From a checkpoint of a small image classifier.
Model: 7.07M parameters, 24-pixel images, arch wide_resnet, norm batchnorm, depths [2, 2, 2], widths [160, 240, 352].
Training: adamw at rate 0.0048, held-out accuracy 100%.
Rows from block 3, named by matrix and row number. Rows with one number belong to one channel. Each number is 128 + 32 x the weight over its row's rms, rounded and kept within 0 to 255. All counts start at 0. Numbers have three digits each. After the name is the row's rms in percent of the matrix's.
# convs0: first 3x3 conv (model.blocks.3.convs.0.weight, 240x240x3x3), inputs 72-77, a 3x3 kernel for each
# convs1: second 3x3 conv (model.blocks.3.convs.1.weight, 240x240x3x3, transposed), outputs 72-77, a 3x3 kernel for each
convs0.5 120:103089090093083085092085080085083081085074077085082086118123120118119119118116115089088085084086087093090083147145140135137130142138129131125127127127130128131126
convs1.5 114:139131126136124116122110103152149156153148152146147136101108105104110106105102106135109098098068062069041032109098104098088100098099098160157150159154152152153142
convs0.6 090:109088097086081078091087084100092083087074083096086085134132134130124125127120123080076088076071088081081096152156154152141148148139143124132124130127126128123132
convs1.6 097:150148157157151150140145145147148154144156149146148141096104107105098109105106100150133127131102096114085074169137129129115113129107114157159159160153155155164155
convs0.7 084:123110120114100107120102099125112115106095114104077093117111116104101103093095099096089092093084090102092093155142129147132116140126096136147164140141161153142160
convs1.7 069:105106104102092093102095095129135123134137130135142141123122123120128117097107103101088080082079070080073055074075075076092085079084096160161156154154157152135142
convs0.8 088:091086085078074087086079089088078087082080081097084094134132130131125123134125124081078086082082089091095099156150164156086135172154160113111112111117115110113116
convs1.8 084:159161161154155151156152149127137134135133132131136131099095095095094097097104092151137131133126112121108090199188185200162133180138125179178186180184183183183179
convs0.9 100:194170168182160155182168151173167161164147142159143141127128135119129131116119121181155145161136141159136140198198192202202191218208207142133145139132143142139149
convs1.9 093:094092099100100104099116120107116119113122121111126132144131119126114107119111102083079078084084087087094094145124133149141154162158164139139132141142138148143134
convs0.10 060:092103137084105155103128178093094128087110146096115147128114121120113104114111112069130158098134175117142171111176201152183195156179187058051091065065086079079102
convs1.10 069:097117125109136134134137140137150151138152149150158150133117119115107110124120118061094125079105133114127140192199202198197209190192198192165131184119095146095074
convs0.11 138:128125117114101106112102100123117107113110099113103097108103105084093099060071065098093108095098105117109112156171178166189199184199210129130142126131143138140148
convs1.11 167:113114114112101106102100102132127133126121127124118121102090097096096097093096094112099100098082079082070054107117117106111112107110107131132131130132132128129132
convs0.12 095:084094101080086099079083092090100102080091098084079094113121119111117122119123130089093097076084090080081087110138155106129135096121117088098096078088088083092090
convs1.12 077:104117130109110125099104127139149154142149146146146156136130140142140137130129129086096119089089114082106115173163158182178176180184182195192210184180206191191190
convs0.13 075:170173172177189181166161158170186176183177169168172170142144143143148151148154152186181170165160152147148139133134125119118117105110120130128130133126126117114115
convs1.13 089:109093109094101110099107123128126133126129145134130152120114114124115114124120127091086103081077098082094108113127135134161175151174186182172174167152150153139135
convs0.14 119:099101115085076094094071102106099109099092100103089105132134133123120123113115118094100111081093114099097116155167172167170172175170170104108127095102121103104124
convs1.14 109:130129121136127124142127122089096117112112124118109123088079094093096110101112113119110099118109085127101075168153138149138114145129120066068115072082129095105136
convs0.15 112:142126095135093084137097082138114090128094085127092080160153156153157159163161166123083079104075075101080079143085085134086090143087093083083087085081078083074072
convs1.15 061:114137125128131133133143128115097093113106098109113101116122123118122126122132127111114130100111125108128131199222212218217209210224220157137105138124081137111078
convs0.16 110:126116114116109103121104103124116118119108102116113104114129143133146161134153160111109104104101108120103111097105118112118123122128123179180189175176188179186205
convs1.16 119:130126121124119114124114119146136141141136134137132124128130136133136148137148152132125121124117108128109104071082090078084097076089104084087094100096097092100100
convs0.17 086:095077095078078080086081090100093096088083097094098098108110116097096100100086104090084101081078100095091116149143147146116110128113103129129149136137146140141157
convs1.17 096:160145145152143138144145131148145151147149149144151139102099106096107104099102108141119108120086064095072047108101099100092088089083097172164165170169159171165158
convs0.18 131:116121120121127128113129129119123120120123124116124122073078081074078083078081083129124119131131119121118110079075074070072064056056059145152133151148135139134117
convs1.18 153:125119121125118125126129130149147145151149150152152155097092095085086091080086085128117112123108109120117117116096091092085087086089087134120119124109113128119115
convs0.19 105:088088095089088091089092094092093089087089086089084092147140149143140141143144146093096096097099100093097099101086087086082086101097105104098101102100102103106101
convs1.19 090:160162154148152153152155154137128135130132126131125119097099101107110109109116106150134126143124123131115104175167169169170165178176170083082106088083129105117147
convs0.20 103:077074073077056070098086100109107106107107103109105111163156149160145145166166159075076084097094095112108114094078089102085085110091095090096086088090090088095093
convs1.20 062:151156158157150147140146147125129130119138128139135137104100106101114104102112114141148150144137126131135130197206192191191173191167145132123147122119133153146159
convs0.21 126:106123134116133144121143146108128149113135153123143145124129134119133129124139133134148150143154145141145136074083063064079059043048029086101124099120138124143157
convs1.21 161:136139139136140147134140149144156152146158155155164161102103112092091097102100112141143142143145142143149151101096090087080090079078089171176206179189214201217204
convs0.22 055:153166172164182176158166155133143142131142135122124121126116115126120119118130130156155143151145121124121096207182197197177174207182155112119107114101095090084076
convs1.22 061:122125124113122126109139146145152150146156167149157167135129137130122117126126121087092105081086108100115112109138146131158184148181200170152167154160161172159159
convs0.23 125:112099099109098094111095094105095094102092083110084084125121125110113109098097099103091097104091096103093102132145146147152147146150147124121123123126122126125124
convs1.23 134:128124119128126112133125116127126128129125130133130125090096099102097103093103103124117107128115107128115105123117109117121107114108103111110121111117118120121123
convs0.24 094:111119120125120117112115112128126122129126118130127112124119125124133136140139150113116119123117113122120105085064057040030024075046043094094085085092077075075064
convs1.24 117:115109113109115113102113108110110108113109105115111109142144140151148145142143138123117111107102100105095093158142153130132152130139163131124137138135136143133142
convs0.25 056:099085104081076083082077081085086083078085092088104105107108115083105102080098105089099092070089097082091098071077061069055048060057038102107111091098111102114115
convs1.25 064:103113104109105104101104106131125129135124129124140125150157151152157159144138139087088090082085080091085085051058061062055068070062068152140165142141149149147148
convs0.26 080:124103109104079081089073083100097102099084090106092090114112119107095109100102101100094101072083096080081096162149153147094105142106125143144161141140152149151154
convs1.26 086:147158148144151141151148143139142141145138140145142139094092099097096094093094090144120104118094083109086067125115110104098102104096098172168178178173174185182174
convs0.27 107:166164163166164157166168161171172169171168165168167158147148146154154149155156153168167159174166161164161152123122129116116122119117127116117113120114113124121122
convs1.27 093:091111105103114124109116131098101106100107119106112112140127132124120130129127130061081096067087105078094107126133145144157164141161179152148145146135140141131139
convs0.28 106:154161160162162162166174161178183169184191178174178168136149147143151155146150152167168164169173162177164157096094098099096088096089089147138135149143137154155144
convs1.28 074:112114128111127138133137158114115115122126136116137138129117129118115131134129133082098116097103132115129153116115136120143146126135158154143137157140117172155119
convs0.29 091:090089090085076085089088086081076085091088084101091098151146146149143138149135140081083084080078080091093093159160162154143151155155163117121121118111123122117124
convs1.29 090:164165158159156159151148148153154143141151149138144136097092098101104106106107103158137145136118113118095072187184173170145134131120111156156167157149163160153156
convs0.30 090:141143144134130129137131133143139148150134145148133143135131131128128126135137145144153173135133157131135145160164187156174184167169187159168171151159168160156156
convs1.30 080:112115131118121136127132138112118128122123135123133146081076086093082084096099102094102120104102113111111117125119122116125139121136157126142141138140153138138136
convs0.31 116:136147150137145158146156155151157163159170170158163161138145142146149154149151151152164157158174159166161148035058066045066065048058050145151153146151159149166164
convs1.31 081:139148154139157172149164185123129139135143146143154155129118128112108113127123127127139146134153160145160178110105104111096123116110130163150151168155167197183172
convs0.32 107:169169168171169171170168167169163172174167170171172171151145152145154156149156151165166165168168166165163162151138139142122133150128136116113108117107114109109112
convs1.32 084:087106110090110124096117139098105095096117107109118121133133132132123120128126126068076090071083103084089115144151169164175186164173193147138141150136133151145136
convs0.33 118:188177178172159152173155151175169163163154144162142118158157157156164160159157159184175166171145129165131116158156160157152153164153158158146122147128099119102098
convs1.33 125:101100108105116120105116128072087094078089105084106121102101099104104103103105104078084089088082090088093092108103096101097097091089095073074100071071105103102116
convs0.34 121:105100101099097103109099112091087088088100095101092101102101103098106113093102111092091098085092102103102119132127120114082103104095099106107108112121120116117122
convs1.34 098:150144148155151145145144134139141135142143131136138130099101103105102104105110100132122114127106103118097082143110110097093100077085089174168166173165164174168159
convs0.35 105:127102114107078081105080089122097100105080093116086099129123128122120111118111103097091093083075094103096108156156152158154150157155153142148145135131145143141149
convs1.35 109:131122121120118104122110105147151146141146143140144143107111110114116108112115113122096082091062047073053034099096100089097092092089097156153144149147144148140132
convs0.36 092:125100111100092088111091107099085094091078081117100107102106104097098105102105112092084113095081096109094123158148152145134134148127130143141155144139155146151162
convs1.36 090:137132131130131131126129121151144146148143147153143147103104103095098104098108105129110103110097090099081069108094107100096099087101107175166158169167156160159148
convs0.37 096:079078094079077092081074091087082093079081091077085089118116116114111119111112116082094100082101109079104101079090105084089103084085098071091087070086088075078087
convs1.37 071:107113118106100120096116126142135133145142144144149142159154160155151153166147143077078108068079102084106120171177169184186183178181193209207191194194149199185101
convs0.38 124:117120113118123115117126119111119108117117115110120120080091096101113120108118128122120110114118116106110104091095080100094080083087073102102098098095090093092082
convs1.38 133:113107104108102098104101090133132128130128130134126127169164161158158155156152156117106102107088081102090082126129130121133139118135139147139135142136138145136135
convs0.39 124:165171174156161178153161172160161171156162172157158166152157157155157155151156156168175173157174168157173163147140137128122128141124128124124122121123123122128123
convs1.39 084:102113120105122141117141150089097096098113113110120122129120122127123125137127130070081101075096116083111136163165167171182195177188206117076069128079047129071063
convs0.40 125:114104115110094106119097101102088100100083085111094089123121115115108102106101097091088099099092103106097112150157159156167171163169177115123136126128133132134135
convs1.40 136:135126119125120110125117107129134139134135136137134131084099106096094107100106110121109104113099084107087068123129125118117118120120115134126128130129129127132126
convs0.41 086:094085084086079077082075082105102100099090089093089088153151148147147142141141138091083100087072091092087103158157160156150154157145157126118124124115121134114121
convs1.41 085:152166158149152151145137145151153155151155157148155146103108099102107109099102114152134126129109108126098089140120111111101106116105100153153148150147148145154152
convs0.42 093:130109104114080076114088085123101090107076070125093089111102104095097102101100105105075087086057073111087090115105095111102083110092084136121135111097114138116125
convs1.42 101:112108108115109105116111113128128128127123119122116120182184168175172168162161159101101094094081087092089083064060054066071083056068084122112111117107110129127126
convs0.43 069:123132150116139153117149179115121131106123140097118140132137143116117127110116122123139135117130133104121126137183205149179201162182198109124106102104109098107102
convs1.43 074:118131137122132140126136140138142150146139151135152157121127117120118109117116122103104125094098110099111121136164187145171203156196217157165168162163175170162172
convs0.44 079:085083121095108154104139168084077102098104143111124155128128134128131126134135132081128145107174176128157164117183199153209212163199195038045037052053044050042034
convs1.44 085:069093133086112145110141161092116136102130149126149150123118118112104118120113126046084135072110164103148188166175191181179197197197214163166164162172138158145085
convs0.45 075:111106105108083086117102103093095096102097104110113113112102120122117120127124123084083090094076079108098094162122124148078091168128126128127116121122103108110089
convs1.45 101:153158147143152145137143133136140138138136135130128132113104105106107108108108105145134131128110108118105099202193182176153164162150161166160165172161165170163155
convs0.46 117:157131113142104096134107091150119104134109092126099089144145137139127120114108105119103101120090089129095094178177182186182184196191191154142139143135125137129118
convs1.46 138:127124117124129124124126130115123129124126136121135144099100110098106116108114120121112103113107101110104103134123115121114109118112101105113110109120115109117118
convs0.47 112:098095098096088092091085088092083084082079078087084086128130129127125129124126120079075084074079078078076082142150143145141134138136132129132129123125123132125128
convs1.47 114:142145134140135131134124118147152152148141147142141140107104105110111113107109111142114097110071037096037013118101106104101104105096099165159155162152154158153151
convs0.48 106:132118112115099097116094093124110110107086087116101097104106102087088092079085092104089098094080093108086105127128138134138138146145153144138165134139167148154180
convs1.48 129:115108106106105094103101095131124127127121122124119115133135139138148145132140138108089079098077071088074068089096093093100097094097099131131131128128129128131136
convs0.49 079:108101097092083087107093097097080087076076079102083091109116119104106114096093106094084098096082098110094103127115105124111086119098074163165184167166182177189198
convs1.49 085:108104103109104105107099096148144141142139134145140134155162164155169167143152162130115108116100097108094076069071073071080087074074085140129132135134132129138124
convs0.50 073:105093102093087088099081090108099099103095095105092096113112123093081084082077086095081102095090094103094112175159173168155162176173178125129156125138157148155167
convs1.50 090:157152147150139132147134143136135131133136126132137137101094109100100097102110100135106097105071050079044027123115116104097105101091101177175170172174170175171160
convs0.51 124:122131135132150146129152144107124117111131128104117116110122114110115107109115097144148117149147117126127109119122119125122108113111085123132125119128129108120125
convs1.51 117:149137133133135136131130143151152145150151150148157153109102107100096103112104103131126119121111107114115111137145152151166168152166181168160178162151155169160154
convs0.52 097:101097086112104089111106089097084079100095084106106099096094095100096100098100111094080090107086096110094097094078072099079072103090085096083081105086087093087088
convs1.52 087:114104112104111105109111106128129117126131135125128135174177178175181183178190185114101103110105102096101102093094088101094109101106102159153138159154146164147132
convs0.53 052:155152138149139141131121122120127131109111102097077092125130136119129141130130146154125116114095083102093094243211204217179184189145139103092100087074088069084093
convs1.53 061:107107116103109129105102127140140144138151172142159165129128117130113114125111107103097109098106118086104114131153155147173182153170203162183195180172174162162154
convs0.54 086:092081096080085086079076089087097094084082090087093101133128128127124124126123122085085096079078091087088102166163167159145150163149147129134138130130134131127132
convs1.54 091:158158158163157148154153147146139139138148144152141138099102101109103104109105107142129120133100088127095075173150126139110111127112115154154160154150157153152155
convs0.55 097:135117103115092083093075077130115109100076077087074068117112125117127127123130134111088092086072079077076086100100106100100109107102127173160172156145151151138151
convs1.55 094:115104107114118104118119117131129120134131124140132125164172169170163163164162157104105108112111108128121115038051042047059060048059065096097089100093090116117101
convs0.56 090:168171166168174167166164163175167169176167164167158159148148140147155149158157159178172166169160146149146138096099111103105110115117123126125137129134127129130126
convs1.56 090:082091105091099119095099129122121131122130154131145149130116128123124118136126125077083092075076094080087101090117127113145155125155173163157148149134134149127128
convs0.57 114:142116125121097103114098097143115125112084088117078088128128122109105097089082076106093114098079096107087100153150160158153155153151148155156166146152165153156175
convs1.57 139:113107100116106102115109102137129135132123127133133134115123123119135126107117116117101091111092080109095082084091088084089090081083079120121121125127129131124128
convs0.58 122:184163164172147141160133129188177167169157143158138131135136142139141141147148145179157149158131133139123122149144147147138145150144150194183180183173168183161161
convs1.58 124:112107113114124135119132142105121134122136151133151156091094097099107108113120118091090095092096101104107113093091100098108119109111131107122128111118124116120123